A small text-conditioned spectrogram diffusion model, trained from scratch: 19000 steps, batches of 48.
Rows from block 2 of the text encoder, named by matrix and row number. Rows with one number belong to one neuron. Each number is 128 + 24 x the weight over its row's rms, rounded and kept within 0 to 255. All counts start at 0. Numbers have three digits each. After the name is the row's rms in percent of the matrix's.
# fc1: MLP up (text_encoder.blocks.2.mlp.fc1.weight, 1024x256), inputs 172-255
# fc2: MLP down (text_encoder.blocks.2.mlp.fc2.weight, 256x1024, transposed), outputs 172-255
fc1.571 056:106117133176125122112108130137145136143101153104166166100073114152142148088131171116126094139104113169103118125130127108123097123103148132147132167092197110161145126108108082145117137146140132136095098119148155100147155127112087152135129115110131140110
fc2.571 055:138124140136153124175128138141116140134126093181136110121147101118125122157143100154106190129167197066164136133116166090126140110148137096091105097161126136115098127132144134130160120137115110111121143138097148141116103155149172119115100148147139142117
fc1.572 066:157160118155144151100112117156152171142108142126156147086095093134162133140116165118101157140124124092106144098102169096103106131091129104149110184093163098165147092125125121141159135163149117170125102138136116109088137167115113135133116124075124138088
fc2.572 055:155107110108148099151146136125129109119147108133105074161133161136131131151136147123118134122114139140122122125125100124132157162125116122110123142106108158090102135107145178132142094115127121102173132143123158149116098095133146158155118151143119135141
fc1.573 114:141132152139123144132124116130157130139107146136146167117113057137151146113123149134134149118115109114146165097164147104152120104134108113160093143085134096133130129129090087129134154166127102164103108137173109065114141152128108129148084103124144113079
fc2.573 111:104125147104147121141124161125087122113155118148106092156164157102091152138117075120122149114144169156127100144085123144149144158115115161117172094152090182100115104136149171103125100081140124122152122133092147137154133085143152118130149148171152107142
fc1.574 078:183149124142164126114093118126124143143126132117145155125132091139167122146174143106118150150161139147146127102124167077101106136131135087117128151110154104147127093113121123157142158149158100159108109107125111109117142156137139103155096070128115148087
fc2.574 091:123136109124129127146136096166124104124136105146130120171121165124139092109157106128110150135167174124126114159136139164132104109126166125118117152171075179114095125129148129145130084057126124117141126136099133150134080081150152160112154167132128138157
fc1.575 096:155147128126134144123092099127145155152138137112136159113104098127154117136167170124111140135088114143133143108120152097122106128096146107153128167104152090145174137092096108160141127170161104151094085151160130069126137137104092142108107091106117128080
fc2.575 082:123135132148116160086131152158107150145096094168105104130125155153130157100162090125090139146141178123166112149122129148127104109184129111102115128165129139119096109144143139131134087124144144158145143116067136167089133126140157155149126159110137135145
fc1.576 159:120134154137138152115139120139143160112123156143139130091109116128130137099106153143151123109119118078126107102142137114151133107104101131141079124086172077139138125151118132106108172163102113149118128153148145091108132171148114143157103130116150108060
fc2.576 184:134142138125139136141151166116097094104129088139105106153143152116111141150119082120118155119155169158154126166123135134133125146143110143095158121165098170120101106148167161123127081086145117133152125140088125163129118083125160139131161160135134121170
fc1.577 115:113128143138140142143106103118153134128121149130156176117098083112137137128117157117126156111147109102148143108146141076142122124122128127138091148110135107148157136141092097122132174185132086140098104133160140079131151141130111133155071113124139110097
fc2.577 100:140111141093149114136145182121136094099175109123108116156159130115090172141137121126163111111098147182140120094121097134133153167115112154139183110138093161105134107123140152124108125088122138118154148121127123134148128097142143117129148150161132123154
fc1.578 069:137133128139148129108116115133143126154109138101166184106084097119153136139137148079106168131129117080169122140106173087129126118136118104149085174143148103174139101126089076142135129156151107143092094128153134108113146150114104142143092102095119123103
fc2.578 055:156133146130142084137151156137146140120121127155131127171152158138138098130134092127114094105156140133099128099109125135125125142110138156110157101113108172119126101160153128139096083082161165116122157186110139113145118085139115144132169180145127126156
fc1.579 065:128145129183134168118106127135147130124108148116131168113070122162157130133135177098117116133110108165138161132134148120124107130111136120150116164109183107175146079150113081145124139162149113138119092138150135087100143146099115150134146099090125137091
fc2.579 069:131122128093111131130129135119094130129139094135091081121128162134087143107141119118113148125142157130117123136135131170133141114147133146102124141133083161099097120111167145128129094111127151165175127088082107157111163086172168124123153168151134130162
fc1.580 110:187140101140095119124114130144148090169110144076146142138104127150140156144160121111093126162119121116126136105124147137101121141122171094138159151147112149139135125089106122186160113127151126136090132098122099120143140117106107126097136109113098163148
fc2.580 120:156152096134150140128149147142120133128123106081110102133122128138157118123148130103138142152141150123131113144103154142093111115148121121123116154107124135147104096132148163129092120112128106158160107160129175148104075120157154149170135142107084157127
fc1.581 058:143150137139142139118085119151133120138115139098152171107083093140156122129150174089098132126142118155131133115112155102128112136112134098130128144114170075152132118103093092141148113139162120160095107118148137102123164147104121146131124066102114123113
fc2.581 044:138117111128131126126152152156106148141110089148101144113103146109117118115121117120135148136159174124168080154115138155109109118195114136124127141134125137123116088117167126129130105089125133150140076100066153167085124113179149159121159129091135138129
fc1.582 115:113138145152136126140109111142177148127116164134169186113089082120130135115138166116131109121120101126098143102130132091134125112133127129162098143099159104145161134124081077128130151152142113138080099121175115082139159145113076138150094102110147119091
fc2.582 106:129125144097161131152133171098114086121158110141120141140165124116105168168114083136133157103153186159175134125128109111142152158150135144100162099140088166105121125127136153130128122127134120126136132130111102145145148104135172111121129148171151110138
fc1.583 070:125141147167137123127098128141159124138119135104145184111071101106173142138144166099106149124119120124161124114109174084137111123130127098139117181120161098186132120133109073140127126163162107159086085116137106097114152142103088137137123089102138131106
fc2.583 072:107127139112157075170144144107127131120142116175143131131173154133110113172117083139134100125142160146137152129126136110129156145105118171127134086129106135122138142167117144092130107098134107086119132202111122140163122127130138112121124144178134130124
fc1.584 080:153127117140087136094099127123149146160145138121153150121094096151131117119156180133104124135103105102124121115113128113109113124121160092135105154118122110128138150099097103161135138144158151159108132105148134109100154130097111125105104086117131126104
fc2.584 067:144140121110132128137140105144140092119110145115158130163153138138173125139170098140102141137123171140090127108128132153116105126149153102144166152137073162112109132112138143159174093088130130142119135145122102140135122083125129157112127151145110145145
fc1.585 105:181138097146127108098155144154092108131116108109089102137144174114141087128129110113109142147117161132147092156109118157102110107095110120100146131148101161126102109129165166131122112069142114123158137141085139169123108103150164140095155165113100145165
fc2.585 143:115135123148136136143152115147119163120110136122127089101133113135126115112116147142150134127142131089133112117139134124128127109140096121138098136127168080126137143156136204107114147158093139140142131166138162126116086167148120151146100120114119132104
fc1.586 096:138143111139119142144095120133163138141134147107158172120102105147141122125155187130112126139095085135115162095142138114116128131120154102146123148119163104140167127117084099158148129137155127119093121117159119082132158131107088130111121068125112137103
fc2.586 085:142104111110150121115149141122115134121131103159116121143129174151125112118130106142124137128141184132142120162124145131118146140153126147108138134165080168128098138130136123129112108087125124135162124136073140168105097083139150139110146176139131132167
fc1.587 107:154134124155115140121108123148153160139132150106156163100098089131140135119152159124136138141120081116116127109137141117118105118130140097189112163113182099153178124133090084141139142114145119153103108084156121086127141145127087116117107068109123143095
fc2.587 088:151148131128128153077122147141116128129128100159154149154136141142098141140144094109061130119149189138125112152124135140137141145132171141108156144130113159119092113121142103140161089127173126145118151115094150163114117108130157122145154179102139110153
fc1.588 059:147149126152142135123112113116142141134130161119147160118125109118150124149150143129116129129129073079120165115109156098134125143113147106147110150115170085144172129130093092126139150118170115140091103141174137094106133150115103134139103086114128132087
fc2.588 048:118142136152127127088115125155134151150097121121144131150100154124134138086166130126101129138113190142126130124120159121150091108126156134114118157117112167146080140091131125182143094130137140140121113133106136106110149111129134181139145138125142119115
fc1.589 096:184119085151090114093122121152132125144120135057140142135135126160134145144145133164098123200081116129117114108123143148076101125097171116142144141144126150152149147108113112157163147141163157120103135112133134115135132130120108136094119127125067200131
fc2.589 108:185151093141150166110154140137122128154125111089119114140116107144162154121166129112120153163161152107126124120128163133090119121144134106142116156102118114140118120125135157138114123137131109170152121140135162132106073131153144131157131124109090156114
fc1.590 081:143120134133127110143113094125148148163136147119154160132119098097143094103171188100137137118093087117142144111093134106135114123103148112155082145109155105125162148095100095145126135176128123114102110135187115069138143156114083135122106083107141110080
fc2.590 086:093119154115139110116139142139122119133132104203102131121162140151108138097135073126113137107169168141165097137149100140149125118134119160096120095135106146107121108152119122110094123113128123137132142117099129161131150116155151119138138166155148106125
fc1.591 069:148149123145157126098118134128142104132151085125168155118096086132157121097166183070123119134131151146140128095086164117112124142119153081096125159120137112134105055080128100141105109155154118132095121100148096083140148147104118117139166091101115139099
fc2.591 079:141113132118128134148160100147094095116143111149104096144147165147144115145125063149120153128145163133141116137157137146138115118146139140107128102199085142099124114143147136135124115074157112097151118106099142174124094101127150131107121170152134107146
fc1.592 142:112148155156148156127128111150149168121106148142150158098101082134140143111121150122142129108131116125126139093149144105152124109118115135144100144089166089148151108142097109124125166188124104165097115137162134072114141157129101140152099109105147107071
fc2.592 148:137127130112141111129143174111100092127139093129104123145158130104115146153136078125115141120136173166166108135122121149135118160149127138091156111171101157114109117118149152130131092090148131135159121116095114167125131093142167121117159147151131120163
fc1.593 075:159154109123194139124113134110119128151130116110132149132124109137153133137134163070102176150161149145173137131077181053110117142116116112127114147140125142156130056141135127140120122209132100128119113133120102119127138140114130117194116118110111150110
fc2.593 063:174088117100126141104165156144117116154127129144117112134110150131121117094156105143117144146131173113139122110170123141106147157180135106116146134167105116128140154103141142126112114084157137159135115133121118155090097088125151114111142146141113147144
fc1.594 099:134124121136111141126111101125167134149142158121161167133113110143139117123162166099125115131137106138150145094126139106123121135111162095142123157146137129136151107097080099149153121136149153125083125098148073112097159133097091132106124092117125128123
fc2.594 098:146148111137157117160161098142127098105122112124141138165152147160140105141164102124120140136139173144144129150138141143112116116149135169126137119142085181130102140158131136118127088102145107122121123155100139150153081081125144160131119155127124132161
fc1.595 058:153136131153114134091102123158142122122114123121128171123083103160152132129155136113122139140131132148130125109134159106136117140161124112133110154141134105156142100126096063133150114135186114167081119071143098126117168123101119130130150087112120121115
fc2.595 041:143113131109104110178100133113157113156158187148145130150181149140110123159146141140140143101112092104148168154138096158139155164137128110162155103141085181117147144127112105133126126078153140097128160145123115125161118100116100087122113135171146120131
fc1.596 067:124144138155112131119108132130155134148129136100144158113082101150157125089177162076112122119103112130162127114114159115129122130121132105150101205130143116149145089102099111149132126173134140126119120097154123108110164156109100139135144096073138127126
fc2.596 065:099120148111119111128131142134162125094113134175145144125142143149112125129116076137095068122153146150115084140139120142134127124123133163129147096145119144101116100139109085110111096098127180149111148126105136166135149105142102130122171168135144123140
fc1.597 081:142140134138129119159114112131157142162135150120146169119117099101163126133181177098123177130122109114168128125133149090119105116139136108140076192128171099149153148125105106149149134155132111118106101127147119108108133151121102141135093079095122121095
fc2.597 066:121120116150140140101156161140139153106111089161122128147142142173124139095156121120091091117155158160111118128150118147132118118129135155118139130158110163114106092114118120134103097116121175145140158076118123156133143094142133134135187176115122122166
fc1.598 079:144126136143122140148092119114150127148125138112167160131102093144134139148159186103124123144127109166140163113132158120124121124127159098133130181122147121153143106102089088152135133156145133131091109102158104110137168120088087117125121073112128128124
fc2.598 082:132114109123135125117155130133090132111119106172090101148155168150119105106122094138109140155130174139136093162138134153113123135130118150093115118160086176114100116144174161122092085082124137129177133132081142174116111097148166132125137178151128141171
fc1.599 155:123139149148134137118120097143147153135107166136140153097100103134132124101118165138133126106113107097126129091122133112143128105094121123163079138088156076142160129144102111127129158147124117145101116166160138088110135170139101151126099115103142111062
fc2.599 156:152160132120154150126135175114090103112128086147106111143136135115121147149130079112120159120156180166161137158120141122136113145147118138090160120154099153130108093129164164146129086102161112147159110132081117168121126104127167131145160157124136113166
fc1.600 165:113105124098147092162126124074143106147146171139148139166134135096116072163121172112140139133145093092141129136102122066120154156171142117150079134169115157113139143145124117127128154152097121112108139126123131130106121102110115104151079112086126136150
fc2.600 169:113099146079121077178127144098170108115178158145154132158155122120095144132139136101163083108137103135076161117136080168147164158138123148161126104134101154083145133129113109115125133105113168093122154135161107105180144093127109095130150139158140115157
fc1.601 066:137159123148125182097125134121158141137117141121146197106087102168149124119130159111120137130127107143155154121148161126124129140149114099121142160125147100157113104138101058132126120143171112162110122103162137110092169123114092112129150099109127139112
fc2.601 071:114110129118103119149123145117117123148155132144115101154129116094096131106146128123156153131119113108120163116139124143141137114161151106129111156160080176091110138095155150126154115117113170155133114079120110139137127095119137139116134114115143119165
fc1.602 149:112114130117136088158115101113146142167132166128147141140128135099124065148167179102128146119138086061130149152111128075129130129146162111159059152146139125125170168129106114145148147122112109102096113137144138114136114129112105121123058082092122129130
fc2.602 122:103105150088138107160142155094169119094172142170163134166145120142102154113119128119158095101128150149104136082155092134149165152148115159148143103134105155082123132127114127105099120134101159132128144124134105123125156100128121101131146150154158096150
fc1.603 076:132164132151130153126109139133153151125124146102168182100091084096132162127139136076114128137132116145084142102109146118123116126138118122149143153107167104138130068120090073137123123125154121162102099108156100106123164130127105127166156089096127140114
fc2.603 051:174116144148124122141118117149099128166111129126080100139140139174163127118177118129114169134132150088173115174145149118121108098176140086096079121150108116128112156141140145142192107130156120106126132116080157156126093121101156141092121114116119122156
fc1.604 080:134143128135114142117095116135141127152123136109129159125099110147152125111135181109113156126122113118151124136109160084124112121127138068131118183118147120145145124112101074151137133183179115154107099116142122113114146130106102143133077077122121127096
fc2.604 064:153148134114180137149186154126108131090157087118128138136115126124093165136123173080167113116161167147114133122101127110128149126088100148112167131084120119133132084154132116092106140145096077115146108159133134130139107114164155126172140165122131124135
fc1.605 080:145142145156118153095110114133139132141110140117139157107093085163173117115150174114110147126134106127158137119134156102133112110132128087147094177122151099157136116112102086142127129154156122176097106131155127088107148152121086141125111056103122125105
fc2.605 075:137137141123152145114156163147132122124145141137104103148154143153140148149149106107104109130145140193108142140145136161143111121142132151153191128118075182133136107146120130138112103082142128096147125124126122129128117055131125134148168177129142131158
fc1.606 168:116116159112109144147119128104170120124140161158154165128140076133124152112109140136150137105131110128125125071150126127158151130156115125161114119109118109111136144125075088116119162176111140137103133113184097082114165131131102115155106123142161104091
fc2.606 165:105116151103128114140135124126098109113146110158097088154173161137095127148130087132134119088142149141119122157143092152156140131133139148098154068151094151081096125139159159122128111090138149094161159121097140170156123095130159114121148153153161090158
fc1.607 175:112095154106111118164137130100178106119146167161165165150151092131112140120109138153153133109128110104122134103162116131151165131163111134174099108111109124101135158148080094104121162162098134124097144124177099089123139129126097096155085128153155109106
fc2.607 172:095114151105122110135130122121098112125146122167094092157186160139086121149132091122138128089134140138117130156140092154159141130128134138098161070154091163085091132134161155135130107094131153101149158127099120166161129083124148114111143151163161095166
fc1.608 142:105101152105132116169131109093174118121155157163166172154138106110106123125111163130161133110169116084114156104181112107152156144183115149150108113127111128100140149145093091108137155171093131119097141130159117109133142112119105100155094129145150115123
fc2.608 152:107108152091102107116135144124111103126157122156101090158160161149083146141129102126136110095105128147107108159128065162152150133127135129120144069142090165082105129120146160132115102095138155096166172125118131153163137106126149095119148167167165099153
fc1.609 077:176112098159105108094095132146130118162107135071136144115120107154149114112145169160086128173079095109118117131133158142106101105106146104138100147116138121165141176095121117159154132139157148133104128111152132098132146135111097145094128103112093170101
fc2.609 082:182138108122147153135141141139117114155155107124126123159134126131149139125179101132111150148146166128146130119144141126113144151178167093126127129135097150108118145112128159158137119110141116158142131100128136144115068103145159124122117134136092163138
fc1.610 177:107097156097111115163138127092179115119150167164158160151153094123122144122113141155152127108126108101116133093158115123155157138157112136178096110107120123104143158139081098105117161162100135117101146119175099097125141135130100094151086129153154109113
fc2.610 176:106117154110121119131134123127100107127144115157101094160179154141093132146136090126134143094139148136123128159152095158155133130137133134107159067161094163090088133130164153133132113095127146105148156123094124167158125081113163104119145154163160094158
fc1.611 138:121143129140152152155124098144139153178129132117142148136103108108173120136188149109117168127151135127174144138113172059124107107166165089128095186133130115149137126101112118163161116146153103136106095100125129116118120118112137130135096085089119127105
fc2.611 109:128124145117132118101147157112130126092136127170118102126156149161124122127110094143146106119133152164117108104152130153140122163107117156117168106167117136113094104139142171113082126118118184141148136139125101146109148112132136135126159153137147112129
fc1.612 100:137140140134151164116111102137156133121129138119152192107107067119145132113135168119116137125143120122135133096130148082138117128121114110142112154115142083136143119158093094137134148194159126161104115119167120080103152166118098112167088096116141128075
fc2.612 101:113119128093137120122142140130128097145142122146123119171159135117094167130143080126125152113151167135127119127111087157144144132120136142122141111144074181090109126102131146123139093073136125112144131107107136131140130065149145114113127168175134112163
fc1.613 118:205127082115101135120122121107138119175135151058135124135137116133137166153155132147100143181114097102129145091138140128078131161109159093135176141129107131137151132103119135173180123139160144136099140138137114108144118098129108113103098103132073176138
fc2.613 164:136163107153162152123151155148125138117112106090102104118112138131158119114130137096131146145148155136138104144107158126106111104129100138119105158105143126166113101145147160120082115108109102156154092173117175128113084130173142167165142144096099147126
fc1.614 051:132138144145134151117114110124130132126123116094138183107101100178131134137141128084117118117131134176150126147143150128125133143163132130109122137127160088158106101138122052136132111139209138171110120116149127110106170115105106128147143099129147131098
fc2.614 062:130111130124092131118121161139146162134155118133123114130110135117116157096130154161125161121110129096132147126112124141132138125152136101124115142180117135113103159105137132117164115128123162169145139113120125119106119109149123108098121123109154117178
fc1.615 101:163164101179121174080129152141153153138126128098164143110089086119150166126118141128123143170136119123148123099116170088099110137129109110128124171107155098162136103149112116142137137190163113176107114166151135095079144166092113142163104132087105168092
fc2.615 104:180117096115108121115129109145133122178135123127100103157137143155123124106183091146102131149148146120115114141132120166108121146131178097145103115116093141099124133094131141172135092094135159136144144116128140135132086103150143121122120135138102147131
fc1.616 148:111100163104118124158151121103181121116147177161153164144145105114111125122112153138159141098142104096111149090172110131152145131168103134162113124109115129099133161155100098117128165155094131114098143131168109100130132110140091099157095129148167103119
fc2.616 154:108121159092114114135133130128104104126162116177101096156159170143086131139138091122134123102123139145117138156141070170156156149136137149105155076132082165083099130118161156119129097102131149101152171123098131151141134087134146089122151155161163098165
fc1.617 152:129158132156132168113110104140154152127110147122153165107091084151146128127128170125128132129119115124132143097138147112131115119112130120147105145090164090155142117138094096128136136172135111171093101142171122071094149150110091148142117104100135126065
fc2.617 153:143130127102145113136138166103104095131140101152105111161164141120101161156126076127113138130157169155158121145127110145127136162160125147101146106153078173101103118123162159132129094091151126125155139130091109167150124099137161120134146154147136120158
fc1.618 052:161148124147115148102068111115152133148129159132148158106109094141142110127152148098098126108138098102114129127093169086141109149091194091167130144126162102152154119128091096170158130134185108130090119132157125114102135126098121111118140097108120131093
fc2.618 051:143138133144135120105153124132129158124089118127131076126077145133128178077119165117113125116104154125128128111144093127141117117132105153124102179104121145138119116103137178103138097109116128159157099115118130145114181118146145166126130133108123124115
fc1.619 174:115120127117145113156128119101151142148148167124148144138129125104116096138145181129139132136133088077109147125118121063123147149124147118171066136115153114119174157147107121134140167152112119117098127156150137104140120136118096116149064099120122134105
fc2.619 130:094101148083117092167142130095148119102163127177151121169145130147096124118122130109159114092124142151115148109156093159161164137166117160139142118145085182085121142129119132108113097110101158120128141118129094123135147085110139116124162158154168099163
fc1.620 166:117110118107134104154125105084159141148153169132163148144124121106106099145119179138147138143159099059103143118126125063122156141125142119160069127136121138116161163136105116131142172167097113107097136152135126108132127122122097105156065114138118138119
fc2.620 163:119094138098096113159135149115150089112152136151146107166172121140109150137144101140128103113123120168097137125153101166148152151165128139160142104138094148070118143126113147127129124096129184135123173113151090133153146090115127092113149142162146106159
fc1.621 091:135137126147105136120099104130161121159123153117160185117102098159155127117151164120132132143116105138152151090131138116117105127105158110145119158122137102152153127085076079165147138144137145150073112117157095080120183145115083131117128081122123130097
fc2.621 090:132137131138139132134159133128097138105114098173108100131150177157127112122138094119129150136130158122129149158138139140126120122152120147092153129162101165120106123153165142118115079083130136124169119150065132170136093092146155141122148170135132141185
fc1.622 120:130129121135129131147113104140144159169129132102148143113077105103141129128177160112111151117127115099138157129098153087135113115124149086141084194107167089156152140114108116169152132179133110141101093153141142101135125142109119137132078071090121127086
fc2.622 084:128116139132137133129152159119111122094122103172120106144154161167146117148119091149120122119139175159157125126165125145146132142159114165104159108149105146114090115141130165104104107112134164150140152127098108144100148116136142127135165160158144106138
fc1.623 084:155130116133129144124116100128146141149147140104152148131118108126141106137152185145120141142120107094127157115119135074100118131099139104147100145097128110151162167113094125147140147180134118127113119149144147091092130130109108109128083095128100139092
fc2.623 075:139139123135134185111127117127123155140109108161135125136106136123135148118173084110106146124146174113116117125095137152131121126153152104138111143118089146114097131120150134152158085101164109167155119124101130132119108121145146144146119143126138116149
fc1.624 122:171156148148111152102124126144109086152120110130114120136104123155166131135156121110100156106102142140163103143124163131150104100142119092103129158111108137150102111092136148150138110149153098163138122096117132136077141126116145140133132123080153100130
fc2.624 118:114123131135134095132126118123141153088140147132132097109170148123115097151091097146147117130159113130108118128127112107126141150117109173144137109160154104121128117189123174095126115111095162101126153201111146136152096132149104158135137138153131128134
fc1.625 124:124157161154125152129122111134138146118114149150147156099096102123133137122125155133150131111127101094141120093137149085152126114123110117147086135100168075145149126146116117129124177197105102140105116143152131086121142156135103131155093109108155113075
fc2.625 131:132110131103134113128133168112125095118144112149122121146148143130101159140126076147123133118114163171165105134126100148132125161150126155113161111173073172102112124106146148139125104094123147142144148115098126171116141094127141129109152164161132121165
fc1.626 064:132136101153140127132094138131152109144105143103154143124072098120145134124143205091099133147108094094136136132130153083098109128132130115146094179102185100173137125119112094150127160155125101146099079121136143114151139141105093140122114109081111157111
fc2.626 063:137141122098179103167139149105119095136147098156134128163150121119106136155143103133143163118162174134137146105124105108140170141143164125115160129139088187105126140115138141142133137115117108121136137130110146155140081113151154103136130169155131129148
fc1.627 067:147132111110111140160117124117146128150153146087163159107097090089141136137136159118122137140125075075126166126146160105121144128140138097136099159104168071157151166139084086147141139144136108133095091135169134096123126122117095116133099080141101137084
fc2.627 060:144114129114137107112114141141137110152124128156105124152120159162131119115178091139094104143111152144100121116087120154126086134095166108118133151134034188110113124077129159177139101108156135150153124084120108136140113094117136146121141162121129132137
fc1.628 070:158169121149167140116115119117151117132117126118155143104100104128163114130148200086110143141137146174145163114112153110124130159080139104117129141122163102147110077115110111142119120182135122143109112122129099096135166136114109116169116098112121148090
fc2.628 084:126101130121104138132155110132093106125123094155104080158138151137112120117142101141119142124154174116137091143150138155125129118155129142103127145164077161098104139146162181122135086076147143130165134116101125148121121089128147125100141164137119131160
fc1.629 095:125140151149142132120126121129169122116122135147167166121092065166134120105104176119130131106135112101129143093142153090157127131121115116146092141099145099154139115111087083120114145191121121147101111123167109070124158149131103127152089115118157116090
fc2.629 102:118116143098132120120143147115101085127132112156106103158164149103103153159112052135108166108150164155147118136103111116143142156129131141093147082161082155098108105140152156121138107078160126110148137115107134158144131096129149107134132155163146105142
fc1.630 121:102113153099148110163121093107172112131145140147154180142145101101100106129119186122150126099151094085096185133135107115152159145154143162152105124104098128100152169128095076115140137124099124110096132153164120092150133115116102106151094116145159105117
fc2.630 133:105118148091096126125145157130124114126147136185085096146172151140078148130123109126159119101120132143124090142128062159163157130138126126104129072131105168083095129125148155118118133127129155104164167103106134149146145114131149101137129165160173100151
fc1.631 059:145128136130130151126101133121144125125120110101151202100100109166128112118140154105099135130138137167167136149132164105145116119136142111125134152149134125162133107123094038148125097105190128129094090119153149118117182121105113123127149094115139117122
fc2.631 047:123142121160092154111081118137130130160095133072140106104118125108154142127163120097108154111124075108142143127108139153147112127192142127155096175128137112140117139129140132120171101112161143144132103082151122098087160119136128130113113091090115110137
fc1.632 135:101119164117129138151137135108188114114151148156160175133131081132117145111102159134162128106159130110145142089149118116156157134168112149150101130110114119113127136134078098114112146190091127133105135118170098091117149136132110113179108130138158094106
fc2.632 140:120115150088108126122131126125108120140145113175100084157175161128088131145135087135122134098122127131101132155150092164160132133120141137110160068139096156081099138124157165131142106094139146108156160131099130151155129096130152094108148156163163091161
fc1.633 090:159137112172097165086097119155138155152131128122129139081081106133145116119165167156100142166118097103141087109111166086096094112132146077146099164157164099150157134108112104145160128164174129160116134103141119113096149149098118123126099102129109170110
fc2.633 092:158098117110111112138133101138144076129134123108161133190154124148151116124171127141093102143121141174115153138167140151121139154162168128143147129114084142093126153115104132160156107099166162144113143135136106130128116090118116110083134122125103146141
fc1.634 101:198122079142093115104123137143144113139129150050142133129128128155134148135158156171100133197081097123117120114126132131062113140087163118135142153127123144139152158107110113164154155147153165124117151120136138106143126118123109132102113125128070193128
fc2.634 113:184150087149152163112149140142115127160131102094113122144124118134162144120169111118119154164161154108131134136135168128090114134152143098128124147105117134137112114132138158146127109122135108168137117126134147137096074132135149133154126125110085164119
fc1.635 090:130139161143148147104111136122158123132137138129157182110098061156139127097130172096120104115129125122120138090125144124148134137113125115126123146111127101136122089117108082139111137188139137155095123121174103074118162142114122126152146100097139106124
fc2.635 092:077122151098149123157157129121094120109136112176109098146167157124100144163111067136113158104160166150159106139135126125142148118138112163096126080163097164098116107151153142106121117092125120102154137123102140147131134096130140121135139158184144105127
fc1.636 053:112134128149118137112100119153168133136118139099166157130088094131135162104141161090106127151114110119120141111127164107112115128151162113142116188102162118171152130103083089134133114152156105141080069106160111108131161143108102134129111103100119131101
fc2.636 044:123131154107147137152175132142104130126145100169118114139141125112128107122153121150119169123177180128163130139128117126142145116149138115074130152133119186122100137108175153131129124129113117122141137122095138171133055118171167143139110161145127137146
fc1.637 144:121108118108143102170122122109143122167148166106138146153120124090123087141170184113146156138131097086147147128106135078119126122153155094155080158142125132122169167120112112152136157130101097115107110112143125111137123121130113126131056077097114143118
fc2.637 136:101113157090135112140147175103152136090163135179156123167150125157103127117126124111153086102136161156095129105144106128150161153151113160140151101141102158095128123140117141109101120133115155131108161129121105122113136096129126105145166170149164109151
fc1.638 113:137162148160134144117118091155146127129100136120138170096093077127151127124132179105133144117117108104137118108137151105130100096118131115139087168118149093162155114116101092126128153159130086163104082122168130072106140160125106153133089104096135125084
fc2.638 116:108137122105159092119140177142128115121154111145131131146142135101112164147142095113114101126162167167147105139105112138123129164104132153115166109140099178121120101111133137124100102065139140124153133135111142150151137087163151123111163163139135129149
fc1.639 114:155134110142116112142104091120130145198119143112134134143120122147152111136177173121097130140105104119156124127128161089101117137108183069131093156136122143141156147091107126188161134161148126123105134096127111126143146124100108128088106079105114137145
fc2.639 128:142132113135149120134173135144129109103126114122128111160139144145171111129168094124128134143145165138130113125155161146118113107163125130127152154152092151134094117146130155115118083081125134131143111155112135146115075084152149163142146148139109140153
fc1.640 067:164105114176088112121100140166130096149112148080136146122133108162141139143160140176102133170077101121134086125140151133091111123154145083141116121147140146135147145115113107179143148151166146128099133086142118100121127133096105138110124112130079177127
fc2.640 080:173134115110153148112141140124129139152162120119121117152151100138129167121167115137154151146153148137136135101120146120116155148143141094146129133127102122105124130124136177136149117127140139150148125142130124143103089122144142113141102135156108149122
fc1.641 065:125136130158153145116097146145150137146098104110144178094090106138177134127129125079112131131142142144155120135103192077142119131149138102125095149135148106170119092128105085159138129167183126158103099114127094115096153157079114133138123105118128128124
fc2.641 050:110125149122141118177137094117122127116142116139148139139162126136128106192144080110124127130161162113162135165122125101138134141121133161131135108144124113144112150137143122105149085098175086103102129173113132167164101103126133147115110137138137135132
fc1.642 066:153158141159144146119109115128137121142116121116159164106077096116159111118125182095106129126119112140154132113113159078119093123121116097120106180132170120165131096108100094146142131144156099160098096123152124102134177148122113133129125080094112129107
fc2.642 048:118111133109091094125127126138111126130120132168091120153148170170121097094138108142106129133127104098116109154113108161155105126136143152131116138151105159117125116132137134132122125069124181126133133124081154173123105105143127144116136157145153103148
fc1.643 070:161144114149109157104087149129136126155146120110139130111086117138146126120135151114104137133115139097163090118135173103121131133132132067105116161130139130171129110095122124155152120190142104161119113109132114121087163142086122123142121100126116142114
fc2.643 062:117106124103125104153127086134139114111157150150153101145157142134121116136178097156105105140120139158102164113127129168121118130116178125167148151121094156090144133105112136141149086078153142129131117102118113124162082092155113130091100108148122145130
fc1.644 081:141142146157151141117117131128154123140128116111145177119098073151150114103139198095117130118116127155149144097105156099135112141098135104118111154111148105154110091101102092137112116189146103156100098123159110082127158149120111140144126090099137115093
fc2.644 094:102123135097131135103119116149120126132135114187104099133168157144097143149120065125102121112162149129129094148139108148154126136119124149123145086169105153094110101125148140120142101080144150123157152109101129159145135108129151117116138161162155102155
fc1.645 078:160138136132128148149105093128152143131139149116142166117103096090152110132144158108112137123119103114109157112121147099126126146125146121149122149090167088155168128156091093144159133148151118158102095140166116078109132149100102134117114070107136139078
fc2.645 068:148125142125132117065139129154140139147103097157096115135111184162133142094146113125076141116129142125144083165131124139120119107143170137110107149145099146118111140102151139144159075096151133134148118104089151160128152104129156142121149176121151132164
fc1.646 092:101122159116125141127107097108173140130135130149149188120131089175128123128128126126113118095108108140131144112113144109163140152102125124148113115091131104115143140145093069119115128159146136131098135149181105077133172147123099114138093096137167097085
fc2.646 096:120119154108138135122151139136101113122129098160105105157150150132093161125119096131131139087131180154140098144149090138151145114157108144094139089132079178110085124125154154111133112113131133111165129123094127152122140094109165119133130178155167089150
fc1.647 089:127152133157141154149134107145142163148120141114138160115104108121136117119156182118143143129119118113149144116103137094127111111110139100159086175096189079146160132114101100142143136161128105134108094144157138093119116172121110146137081072090123133065
fc2.647 078:117107140112144125132142154092124102098130114181116110157144140160121127123114087134117133110143180148151131122172126148131144144153125148103138103142092169109085116125120149112108119110130153151127152112089098157110151109133134134138165183162141120153